config.yaml
arch: "quartznet"
dataset: "notes from a synthesiser with random patches"
train_examples: 78125
hop_length: 160
win_length: 400
kernel_size: 9
widths: [192, 192, 192]
residual_init: "zero_last"
beta2: 0.95
learning_rate: 0.0016
batch_size: 256
lr_schedule: "step"
warmup_steps: 2000
adamw_weight_decay_other_params: 0.05
Rows from block 11 of a small self-supervised audio encoder (BEST-RQ), named by matrix and row number. Rows with one number belong to one channel. Each number is 500 + 40 x the weight over its row's rms, rounded and kept within 0 to 999. All counts start at 0. Numbers have three digits each.
After each channel's rows are labels from the 100 clips, of 14848, where the channel reaches its highest value: "top examples" is what is common among them; "loudest band" is the band of the loudest frequency at the time of the peak. Only what is clearly more common there than usual is listed. The data: notes from a synthesiser with random patches. In brackets: how many of the 100, against the usual share in percent.
# convs1: first pointwise conv (model.blocks.11.convs.1.weight, 192x192x1), inputs 0-95
# convs3: second pointwise conv (model.blocks.11.convs.3.weight, 192x192x1, transposed), outputs 0-95

convs1.53:508495549528504547485413534511468527508515481447453530450612568474458527492505451599498519506545494470472526479468492493480509468486462487510542503522484510500565505505507455514544532505458507470546541509426548535559577490468439518499530521482487502544561474498495468500542448522512482491
convs3.53:516466480464520554415486496531529482472512446596541431543416520511498564476549560449504522479521448509524575483443532614415551467497461493455494425510501521567556512482473536487475481461496492505516472524524513531538497489508455446527565527456515457578491524517458478533517493570476494551
top examples: echo (61 vs 24.6)
loudest band: 4000 to 8000 Hz (43 vs 20.2)

convs1.181:526487530544486490562529534529481507483534498479485520582447469535580467517483545520490518450427524418405526565486559511567524479494483492584465442514511413441451518509474496479451539461466508474482516554491529459597519536437490527534479493539461447506462458529492477482529549472464469495
convs3.181:530476534498572545526455506523481564505521538503512468475582493556440468424555495504525471501529524542465493520492430507477497529483497567472511451486491485518568509521508425448489529501554462472452531457448519505509514456508512496548539516480477468534522555487502511501532578453531550488
top examples: pluck (68 vs 25.1); echo (62 vs 24.6); filter wobble (57 vs 20.1)
loudest band: 500 to 1000 Hz (38 vs 15.8)

convs1.65:499504530483450543497512404525444513490455532527520538534384432502522555442452444500460549469517506531461503492554498436504532465525463514521561512463497454522488489472576539527479497535464483394475585540425450507471460456548415499539506521530567486525519465478562536442416482529469421460
convs3.65:515557488518539451501536481501486479419448523421538487424560459489553600525529497449513514489438488510506515476515565454538463487516452433555494526453549495499495526532495457575464507455539520582446552528572465505535471478518502461442485442508487528552523469486485501563512447486476527496
top examples: echo (97 vs 24.6); pluck (90 vs 25.1)
loudest band: 500 to 1000 Hz (36 vs 15.8)

convs1.145:481464509497446467441467558534535501522549499496508535496501516500565518548540505487505452474453509456509553592526508462454546497500501483485462459511542511469409493490483538520493514529511493548458505499472414514533491478518507476521526493597559489514522401495467522486425505532529474522
convs3.145:467500534489526499506497451434454498510436564489482472504461525518518475534426559512502434561464496517532546526548497570453507501574475537491500548541412529465504594453472470409546503508536534497468493575477418487514534429487502481518533531496484511448529537444525535494450548470583482516
top examples: filter wobble (96 vs 20.1); high-pass (43 vs 20.1)
loudest band: 500 to 1000 Hz (43 vs 15.8)

convs1.130:561528505478456517497500494518571532508535465480436482506552499505540479587475536521505534495538525443520460525565480450449469551417479551443434450495472519482502468561486523444509518478497561480452469517467490469460521479455491541482495502471547537480506480522463475443378428499487495469
convs3.130:476568466466595562545491525482502564495520551493545473541472466532507495409479547553563457501455506513366540517585505529443511539483570548463474410469514474489512487445487419468462518504551481484443486464473490555502523538473472481490447496503493521497481536532517524520518595498522501494
top examples: filter wobble (63 vs 20.1); echo (61 vs 24.6); resonance (42 vs 14.8)
loudest band: 4000 to 8000 Hz (46 vs 20.2)

convs1.49:501474532506510437499538516503536619525551508490499494532507520479465557474515487494452486501551499476538552499596570555490452509544515548563473554513497506633489501462487412521506527463518462558460469488481422526532497528541463491464532534480490462543574524544547510485468496476513439471
convs3.49:475506557511492434482505485469521576454540472506490487484433478555497471471508496537476474562547428505513575483530490486542544505524505492382485511498474517447523514471484604517503551543469545549573445517484446543494465404542400538528474437522545542537552439473502543444456538511506477540
top examples: pluck (66 vs 25.1); drive (57 vs 25.4); noise (40 vs 10.4)
loudest band: 4000 to 8000 Hz (45 vs 20.2)